From a checkpoint of a small self-supervised image encoder: 7.03M parameters, 32-pixel images.
Rows from block 3 of a small self-supervised image encoder, named by matrix and row number. Rows with one number belong to one neuron. Each number is 128 + 32 x the weight over its row's rms, rounded and kept within 0 to 255. All counts start at 0. Numbers have three digits each.
Before each neuron's rows are labels from the 100 images, of 14848, where the neuron reaches its highest value: "lies over" is the class under the peak. Only what is clearly more common there than usual is listed. The data: pictures of board games with random positions, seen at a slant.
# fc1: MLP up (model.blocks.3.mlp.fc1.weight, 1024x256), inputs 0-85
# fc2: MLP down (model.blocks.3.mlp.fc2.weight, 256x1024, transposed), outputs 0-85

lies over: piece of the second side
fc1.137:110112123071109110131136086147112113118139113128131150130185094147089133119189198158143111121129133157182155059118086113119120107160112150154137155147154097127124142104134141177152133123131083184135159084054104149113216124158104085113109097124075189182087174
fc2.137:180122118129165086112112120155133168108083170092086124126125111116155153136144174058138074112153120159052171102160132113122100150099185155116151051109115078114096130113119132118126142105073128097178145142180176038102132118151126152175141162160106107191136199

lies over: table
fc1.477:133124117091163121084185034100134094124099125164112150138115150126143136151186069087195104171114085098112152154129111106150144092147077174163110114146068084100141108182128124151154098146065081064149106138160095154130129157177103092106115180127037103108152103
fc2.477:116109096138096116115121156126119155123171144130138125095144131128153098132097186170088193102107116048142145133135097117090130169158138058127119128107128145178130121084198136163132148117188101083154157176082073109100152123103124080118081124154171134134135102

lies over: table
fc1.46:142148156113171187176052143135117112127141160118167154156153099154142115159052098150158136099079167097139119108124193193132111092170106124083139141121098133144133124164163141124135112119184163065143096146124234125122131128073140110127133150140101122145123071
fc2.46:162117034135137091116186172135122122013179142091120102111112180156124136159152130109132098164094100149136122058150089126117110121201105071107106118117161120084123160103125137136104141181137124155109150114176074168141157145156094174183114128093100132076105107

lies over: piece of the second side
fc1.318:121117121187164086101084119145103091143123128105125152130092116135150119164125131173101111160145121141074121084129116106107198079136125159131149142180118149122156183140070084125142133090189132083144132172108181084138148105084137066105092149070167117134094104
fc2.318:231138114066148169106146096146106129138122152105120095178164127100096115160142102159135167083166073133168116129112098129125125159139158148113079163093074159056096064144128125101112204177102128161096136076132092144121170139178138183114119118107116190119121124

lies over: table
fc1.75:136091113151119137189113132215169149160123144118115163171153131102100162156129113107095145145139136153107084121094121064153179133105151134168157174067146121181127106159139157120150117096130138156129190171081128138106172189159108116111137125133100092153152102
fc2.75:111148167142143162117141129107096061154108083120085154135099160150162135104141089095119138171122088125143088160075109128119122114097107134137117141106127140118120136198151133150130178172126161135141125049133133130151099123182147096163096084107079108131101125

lies over: piece of the second side
fc1.88:146151136135113143099136143176149123150108108137191087082084080099189132065158115133152079105159061176225161105139092079146176112146126111143108180128106073116162102132118140072179162151160061131127117139149144134113220122082073120110124175106126169099109100
fc2.88:106092072139150071106146117068080184124127159129071182209124084158186095099146141146110147137107155157063176119140095122134115148129115098202110121130116120143151069169172097120133111117094105141119151067093155110118052147156160164084104135170115142124153177

lies over: board
fc1.216:131105125122187111115136068090164117136126135080096107115158118141142105137099145138083106099170167151203147060102165136093138147134136148113173149079103159126118121128113159102093113102114121070132120166145113153079092091181101144091133109107131152104123074
fc2.216:096064107090097114065156104142172139136085144106113143116111113101113153105122060082141110108152140119127172123187113133151113141181102145137137121139159121075160122157099075121174168113135148158131160201190096142132140120110160142110147126093152123206187166

lies over: piece of the first side
fc1.468:087120137127157130120131093071126162115112122090091098088086093075128178094164105101138097127097189176187114103146113103086163118117157139161105154099104106131137046137167090083050124120137137110140148191129086095156128139109085100121120127098127123164131112
fc2.468:104110098129154128125115171112183083042126158138119097129113138167125092150072126098136072127128137070174113123152139163155119109120147137184116106135107111126141118147124144102193132118133118080110075102111155171099124104185155112153123132093106119106157144

lies over: piece of the second side
fc1.663:121143085020141134107084095196106141166160172154083085166109155149113143139134179164088139153123122098156138176105095099124125094106161104072130076123137167127059104117148088142110189117165085121072166143138098125084149133114118147114111137133076208137093136
fc2.663:045060191155088086132110146102136112125087132052146112162155070130152157134173100108167091137109174148130137110115113122086113124125144110116084121149108129124093139107149149143149140095162100126155125109100107108128250131160144133121113189107172147120133108

lies over: table
fc1.265:119138104092136144148153114112124159112079113108086133094124077191162098140109141050052184132179172119123084120104095150144118165138085070143136085074088116069119147134132118167092176160136143173125070120163073167089100087140162117174129160105161112135064089
fc2.265:123164053083164138142152161165131164120132096123170131178138112098120142176180142195120113125106127128077151115179163089109141152189162141104119107121148104131072170133131108105120037094015107088088133130102142099164131143105132138151091109129112161060175142

lies over: table
fc1.489:110144136097132155212137077105152123108137172123100201130154113114127115159084089130134121157119161081209158163128126123135179105149144148113097115122128115103124137085148108109130144172134089130189100100106116124124118107161158100111056182141111162134132106
fc2.489:102086122151116060112127187173115156091100090131107146152119181112125109165125122137156152106089093088087130138144065090125186052145068132108129115135123153123117133138062150155182092148130162177123127161182158135116136114084124113137190147124132098131108103

lies over: piece of the first side
fc1.288:101111109120124133141125167145126074135168165081113119100129139162170106147137136084120076184144140069112149097113136123139128084186165092131147089122127166203178147104176149162112115156078130140134183154095101144060103151111152132098167095129135084097162148
fc2.288:077083160127112116109150147097166184114074099119134145178167129126120129125156095193100128105130105173141143088168145154120111142112143166123146103138173114137104093147139106110136073100125096123157115115135129139111109160093163152083124173105095131185094094

lies over: piece of the second side
fc1.603:152129101156111154058085119140133141082126166189090098085144101144085089169098141074124106112183127120079093084153084107158111113139123156153185130129099171108138124114094163184141167169143153159103127150137115142101182119166193108190103161114088079151106129
fc2.603:128121091150134146155122146070179150128155118100134189171143153135157135086129080114128147108132135114168130183067142160097115129077112105173099097133145142162111149117119150095121135169077122170124141158132159143093050068107132201131078150110128115104154119

lies over: piece of the second side
fc1.537:124142086097093100059207143136136119073140142101127090125075133107159066132131162041148159143123125122129115112095097102111107104155151148120187093158126120185229121155149127143137094153159115090107092117193171106140136143114161117110166170137125144106146122
fc2.537:172080144133150159128115111114104144129134121159150136143185124090138081118141110194139143099161135153160082119178096206120143095140092132141065157188081156062067135124146156187151058075099159163135084174083162163113109145180075131077073096171118102135103179

lies over: piece of the first side
fc1.500:133066138147197067129122151135151078101113144100134095160193107152161062107063108116133077147197164133123137101109186127113113105170161122119071142119139078143105078131127099124073114132097122100164075134135156160177171164092132106057097163117139092134125150
fc2.500:088118126121127137175106167140087091141135155095097091130179181132117082103118087119113128204143121144140090078073092149144104098147163130138113115151121150134178123180089158132121130104126095148147096161054134134178092182132168179067184142069100158076125116

lies over: piece of the second side
fc1.733:059094147127086132167191172102070097112134127143089143084131090196142128115126120110110091135176111089102156130140115138170110062121139073134138139132110142164185148171135103119140170073161064054148112128118114075157140087159112130108122162115053169164168163
fc2.733:207140112167112132101132099129120079218158141129149149087138149085107088121186132123141134110098170081125080131131108079074125172177164091140117114131144164158136103105176090154163147158147136096130135106140141099144119127153118067134068110173064107166131102

lies over: table
fc1.22:114167076091149140141100075196081155126161156078203142127111118097158084078142102162136129122139104188119116157120129148148130112111141136135152145128141127187108076076078147112122114185087121137149202170086126137138134139138125101137109105078140116066091165
fc2.22:137101127132144118220180107156126136127121133096145145130190174172142085090110123176148076106081141131094122159085106148084100110107106133158173125125126142172159100127117220116199115161149137156115119075099104090080117164148147180180118127150052072182100119

lies over: board
fc1.229:144182123142164123115121127093155135113150187125111118112086099116062154099107172147058103132056135150152093113090157204114103177101112180098143139153105161184136121107128110162087098186030168171141142175159090091087130161106102098160100135097138134152177156
fc2.229:100139144145127120126073101088135133134117135117153085082037131090105125124092154099127123145164095182131137107181123144135135171144087141128125095115122141114120137109111206097142175167193168097112087050104157123061147083117107177097160124123115119159138125

lies over: piece of the second side
fc1.758:111158176125091095106136141111225095130102069117064089124165109153156088156120169185118077107088113096188101130088185167154177132149078122136089160076132148121064103168063145079146134093143068111108170115095051139079138131212124119106160094121151140106112104
fc2.758:157097128107177141213172165150127093099175100131107134109138153092085154083146066144157124096159188108088156079162039098087130095129184134134138078186099143104136089145118156169142114108132176112098061117133125177159153132088120108111099121037100173166138126

lies over: table
fc1.421:100089149168154165114097095121149122026144094132122161099148172152118081140128126120134145134107176145183141152134136139062097150133139135068120109095078151150158145106097126185186130140083122138087103138082167079137116150216135137122115104070129097039099161
fc2.421:105125097140141132123102156114117100071124144088136100146148144109072073153114197108127139133181122107090070122090005090047121117141193153138138053158119096050153094103139112126112147121069139173129127062176159142112159100127100144120130147100088138164097145

lies over: piece of the second side
fc1.313:143139117096155131157117203121074122125071187121133106161083109138153101165106076107163070134126116139142096106092099150145141124044122100130089137158098098143103097143085104113197099112158131092126145131128095089163129130133178082164132100119122178127156119
fc2.313:119099173150142171151109053131145111201090106133139144091079183116161136193162184167147123089124128077132084115130126149117134153116108098146144124158220132137084119109094141124138144108069146129076168170178126100080096178113099167111147166110158114097078148

lies over: table
fc1.303:115142130124136086186112113178134182117204165114122139071124171145118115095132166158158102143178099146134157137119100145113176147154084098121077120104153057135132131086158159112110178104170125094098123184088155126158148116098127102125102155137078130146070144
fc2.303:137157065153127123133128127113126164111117163164162148112100099173124184137111071125170089163105118151165142130043143107143139119154069143137140058132105097102186163113178166114132085170167134162175163103109140092156168109130131127191166110108167118141105133

lies over: piece of the second side
fc1.256:165126103112091150219157110118157156182156129099119095176125140181127144119114148117111138116163159120121099071146183164101135156131086160164204113098068096183085148129133178157143121123152144138235131154196181157077139100133121146110122067166131131122117101
fc2.256:164116074108162154096097146159151142110216193163106085057122104163127109187133176150148139097169100135141105186137115202097106127180166200084101048165179146105096142162172121136131102086108113131149152111059139117146129102144138085113100122119132148082120071

lies over: board
fc1.388:125112109130116099106120085124127130112141185087142139178127142122141155103106140112118192164092168142128174105077084055154141117130101088093144215141170080135147120144122147128151118120166121128111109146160140147098067119153146129058116074124111124147097149
fc2.388:163208104102127131181114192145165132222173159143127128149151120087148157128128100158123098167126174183080122082102150135155052113065188097137114080149164166122128120172191101124163092185130177177155129129131160110157118122169133147125157119098110159154187170

lies over: board
fc1.367:139148106068148125086127119152089147097132165134140158127147176124109149087168093123107085112091094072092122138144022124117111140086092125119118116171112132112153097161065139131186160122102085113152136149150056178193143149159168092105134116122154119134099102
fc2.367:112141155195123190084113119068199151149100120142130154048166118140144113119099077099102121101135124147139107116180163133146149079217158122126118110128111135161130118092112118154103109132143110134106127156177141096147138195073113124135148088125100110088128197

lies over: piece of the second side
fc1.308:105064173136158135101168148101151110145162177073130058122117149114115129124130106088162111100124125139077106090145155139152128110127155165163154109063122076156163120141129099186104123133141169151138149207122090143144169092124128147121137134120114052127117130
fc2.308:112188090157144127165090095144102094112132096178058159110104073150110104144122161198144196167105089151129151154131134119100154135141106144107151169159074194120117139167169172114148147115114138150155129067174122124123084171126146112139062076092082129183096094

lies over: table
fc1.726:134092112170101126148170152105079121167094081173128105141149109150127144170115134092103086129091085138100171173098140174132085138126167146190084114135121159144110158110125134142135124159150134134119189104080102109119143061137111107165061069090150168083135090
fc2.726:145148139116097159156117169157163151074133150101132122129125169112127082108118150097148156133128161127194099176085157160149139116192118167109136148196091118139156120130126117148143107100091181103140100140100129108109116118176134110112114124165107143151107152

lies over: table
fc1.150:114182120141073116159155054073124123148150130170116153171061166126186109190127104146080078127121112120110070125106079094074095135161129092166057159142103102050088097179134113137114158120078120054164129112088121111131078094208091123175129152082104091149146075
fc2.150:096158187184148105121117131183107106144157127195141134117140112121124102096114088116157153134164148148187165116042172105141100096136191108157078138143108132150095111121101132167160089126130179143127112148108161125136139092129137180102129137158132138126119149

lies over: table
fc1.250:131092083095161102108114083122154113174105168125116133143104145158128123143148181071193145169154158109106086113118109131126069198159109155131121114154112149120101094115135139113135137144135084166173113168156123131102070140128205192144137004118157147130162096
fc2.250:134106122172162136131168185170113146136106138057138084112122104147131150134114118138090099133168171133148153125140151152092131079060090136123119160133103077100091110126145139123167141158139109132188108152135127121167121112153129203159163104129083120154105110

lies over: piece of the second side
fc1.555:096060179123161118162120156079168125065143166094098077114125143142145131146170169103107056079177123097201122127117078118121111141127124074135168057126064131111129041108154147135156147076132086126135106130171135147138140110110153126107151116136031180074074147
fc2.555:148094066158116163073108163174112104117087100142108105080202114147138164123108079142133159123119147079117093101142126118119102130153119122121123082116145119139118107079147107087150169059132102154139125153115106110125074128092109107126097093096153162120100100

lies over: piece of the first side
fc1.260:141170071193101069143142151096144112127160105140153154108147132095148175111101147094130109102105124127080128154111125194116167152134077132186137136123140147136128107139132170126192193077181108174091054139165126150141140134103124100104150112175126133161159108
fc2.260:097120147122125131114185114115107117136146097159106162131118155117180142125126121169135091182103156162146127083151126149135063102126100149096092131170100135096113120138116167107136153111123090126171136065131075161123119136096087116101086132092066115141133110

lies over: piece of the first side
fc1.596:145093105155164145137152108128109105156129156102139069103069069116161085096080135085113127136155133157127129108082057074151145146183188156122103137173156167176176103109137101148057121191130186109185152173137134196173149142148172097168100128172132112234117124
fc2.596:115130109159129119155123073142104115110121164072129153150135119163079136105116086180089071121120156090119141103113116132128125200113180114113125127169107148149163085115070174123118143092084109118146136172106175145101097132118135156147144127094108135162183134

lies over: board
fc1.266:129163119134110147152097105131136110100111108131108149126161111120146127140130137100134139120130106101142140204106135117142144084120130089101126077112171178244047126108174135128099130065151096146120102186092172187193143103111155144101143158123119123073090121
fc2.266:150137103137079141117138156130184118145192154158159094155145103100151045125125183114120144109219137060157104139115108131097117119082156171131093133134080060062183160144047117107128089198116157139126149148179121114147136156164093133118137152157131152072118135

lies over: table
fc1.735:188163154159199098123122159112129116098139115107158142185053133128192131079093110115120107100069071116096099229117153113083178053139151177166096114077098142103119124128132125162097115148145124119100067096152151083123128174082106158102122113177154087146144095
fc2.735:155107102163148217129110098213082091128140134171145164070098101163132147137095125151126089126103138153149170101166137152164081158111140163144106169139123123192049075104146109163136134135166083098163141168120138108117129118161128109067073094086052107110127148

lies over: piece of the second side
fc1.397:127076132075071140167106101113166136161094126092104125125074210152105124128077089134141125114092132148111147153086145115111088119132130151101138132066097108109219089154148135104153099075128094118122146119111110182079148167208111182159133108156140135094086158
fc2.397:193107155097163084160105150128174129088140111028106152097155138116132108126131147089176137194184124103190128111163125137133179135180109046120053126110144166171087151155126171137152127174130125110094108128144153106093123113124112112088154111065112144111127126

lies over: piece of the second side
fc1.398:159147157111175150138090181098133105102134140056135119191171171071126154091142063065068132144154076149071130090104088136114169141136167151140113141067092154147121110152168082154162155138179149147112142119125126156098146148118109127153169193065091082126151116
fc2.398:134102094112111144111172113170123072133119103134148127163120121139143098149137160165116167162103158083143085107110136091117126095109090148115125163146151105116077173162161131089112153157114178186139169122144208111169167104123178120113118087124119140128124135

lies over: table
fc1.692:096161149147088114054153122112115128143098142107125133149087125148135111096146100092195114109134157061128151105122131163077099109182101096119157108108132177122125119148149159134123091075094068159137140210156092151162173060091130125128139155096120225110166145
fc2.692:083152214136124132108097119114123118119136160164105120025094136161091160106066111135112099154135152119177188127107153153161197177101112148131180103123206142076126137115093085161089119122174078133167078141124099142088149157064140166054157140147110141134124112

lies over: piece of the second side
fc1.10:147107171126096100128165099117142115083156107140128117136159139201137123119169184107076146133170142118150099150154187145142151138127130102036108066112125105182113108104137144097166151151129075218078157157127140171114138149162147184133118107089124126127192137
fc2.10:136141174174157110057110088139072129095147112062144113176115121168134064134110133137096175148071146079135136110080132192093101133138198083137122143108136123191072126143072112138134148168178167124109138193138097170133140108101126070069152146129101119162156095

lies over: table
fc1.431:109117147120116102113131070144111206104177173155079107163165194125145112124127133101115133111083173076137167093113102110154187143183146129210140095159199210065189164155122129118146152144137125125132154139132132169126073094129052103129101121090144152146102131
fc2.431:102150173110044186124154115099083097099130145141095133110152129110118063138183120136164099110157060106125112115142047138105068147118138083116130141092105087163120121123119101071136088149146159083139117099096189131130099130139173090117134106169142147140103133

lies over: table
fc1.3:083100137147151150074168109195084173193132119112114126135126175213114129125125143160143113146138131132092170147146160122093228116162142097101129150099084157119141085178145156083148159162134150129140110187120122123143095189145145145122122117119115110117106139
fc2.3:157091169108120102096108159133094116109102120099141144063183130124097129123119130134094118182103072117149075148150109093155053192105104128125170133140060117115141104080132090167181104098096189106117128122145130052171130164158135137078168107159145152118161138

lies over: table
fc1.312:146113122204144143175080088139126093111157096122122100169125100130073153122116158107138135171093077123124112096094192165143106089083103207119152116141073165131124121143078160120160094109101121138097173119165157127137146153114117167112091131103119134070121083
fc2.312:154146086161131111122148141122090153180126100103081133172115167085124103120170136074088229190077128108219137099108128127066117124122152127136117088210124100159156138128095142118144110173129125143121158079168146093098110088161123162110162090064095167143161045

lies over: piece of the second side
fc1.202:097162086155136080144116110136128169151156109114129132120115131178095153102173138112082144165085137185091105147124107155104140134161146134129123025137079137124110126072154091133154079114148110143102160190185103153148114146159151118098103114123103148166153117
fc2.202:137110135121109184114119111169194147152149125135082117191099150127147124110161174178133150104206139161186060116109117113064116117180123179112139139127140089058132148105173155119136152089084205101170103054138157102142156095136142125135207084164110182161086105

lies over: piece of the second side
fc1.304:130142171129084110127170096129064125102145145134158152188159141101123142147154114132125090133150108179095166107099129161130144153145125055091102168129139149088112090116086108135092154171099099124105141166147139126127255154147154164205085183139167128184117129
fc2.304:118150098153130158125129115088146189138114097169183172140123131137176122094121132117161082140116121103164094145147142107136100086125099142148135136148136139134158127134124153132143100166083130139124122072106135119136071087073106131098092156146142126140139147

lies over: board
fc1.117:156137167107150114068128081145117132116140157090130125117143081163147093144177133172130166108160153091156129145152126128110109115113145155150053105096091148136102120124133129149156132104111130111102112130130142184070117164069186112114144182134069154142155202
fc2.117:144095140092087141124163188106193181126121146147105123082168119152107105132148129146112105093124132157069095203122141120139166196105141127065151133133191137139177160097139096096116148146190161171205136125136123017150110085105129083103099121115126099090141049

lies over: piece of the second side
fc1.11:106121204106130144118169085150163172127164133062149172106149087118183144098123208126110116164158151108127170147110147089107114152166098121107152060074139195115120139138062077162125109164183084118156156126097069105099139164106140119083177105122146182118133179
fc2.11:167144077136120108129143108156120105172160158170152117140088135166125143152128130147145123153123101166120080137173160156139147074178161149135198158183169113143163116138186182144128099056131173117177149183090112110135136112091122218180086104132088105094088139

lies over: table
fc1.146:137074137124137151106143139114101153142163087064167094055114122172129175125094109113135111073106188103114100082133149127132138164142138096130183098129152120128104165088119150150156103154145148079133103210122145165187159093128102125147115133104051138056183127
fc2.146:124181141107128084154160140122087141136134152165112140167148155121071151125150140122103104123152121114190145147118167122140136119133161131126107109105113140110153134156100082143108152117173113141148095149094085096123151111111128070082125152124120177145060083

lies over: table
fc1.126:115141126172156137120169156153134125170098111118168077150083110123144074175123147161143128089141054125146126063107175135113146122108077144115103148179068112104163120147166134104139115116140114147097076093164132121074140106181104073106077198104104081123154176
fc2.126:227134099187137142066126166135159082120172097194145146103140137152116089157106142101147179157122114066079093137136106135120100093137114159181131101159117169170086135133059119152138121117103093117196112128137155092145143165124066077070099138162097079059094163

lies over: board
fc1.125:113137132129098130120120111144138099132117157166134113155140198145143141150120132115125065080152157147115155156167105132109127115142151148162143120093205145162169136092112163090109137160140133117058154178137124122088119141128138155152113135120143123064135127
fc2.125:096114075165115090081175133102126172160134117150112116151120086129153145103064058053179120219088107107043081154141112098080116173141140089155176155177103103120155129125133154114048122099148085128187132117136147134103122124127106096176165093112176109112149078

lies over: table
fc1.684:185078124111130127079157126103069081153124119092091144128131131131195097176074061205126115140193116135154112136118105097129132128149118097129105122102114118171116171180176158089154164163175156144180128117113123135185084106106121115146111128148137111082123141
fc2.684:157112189131088153163135171155127117181154054140132099089101085058142073179215154112171148084097120136159167100147139144106119108112218151096156123125096139124107151082096096165116146061102108127083159053131142129080130111124154157138118098158146137157136087

lies over: table
fc1.709:164093161093210133174145126187124096131134132156137115112214083139089114180048132124136194113100125093094156151097106145156174122116106067065111136125115121174187127122155119128161105124125104140129172139147118136113131126100116130161089133172141116135150099
fc2.709:115158106123159168164153142087100112164132142083160099123138149128156080118164152126116113152126146138138039175086146144090072109114092142110104119109132120075107104127105092120062073155061154098110072106176127094140158133121143143078152101095196159163072177

lies over: piece of the first side
fc1.264:122156086095142077112121177141118093137122120118120116101135133105188151186092149121079099138080116099102136147151117120069144124117100166133155153177161168169139112185096125139101150116189126137106119104085117094120154164111100098100129130150131133070106072
fc2.264:092143134159107100144190197069138162175168146108117125144186168200110125111129079209081124166110129147106048120152107156145113139089145130142144111105130106177144135167113099151118111120141075116167109159127143165143087085198153161097132094130165169165061134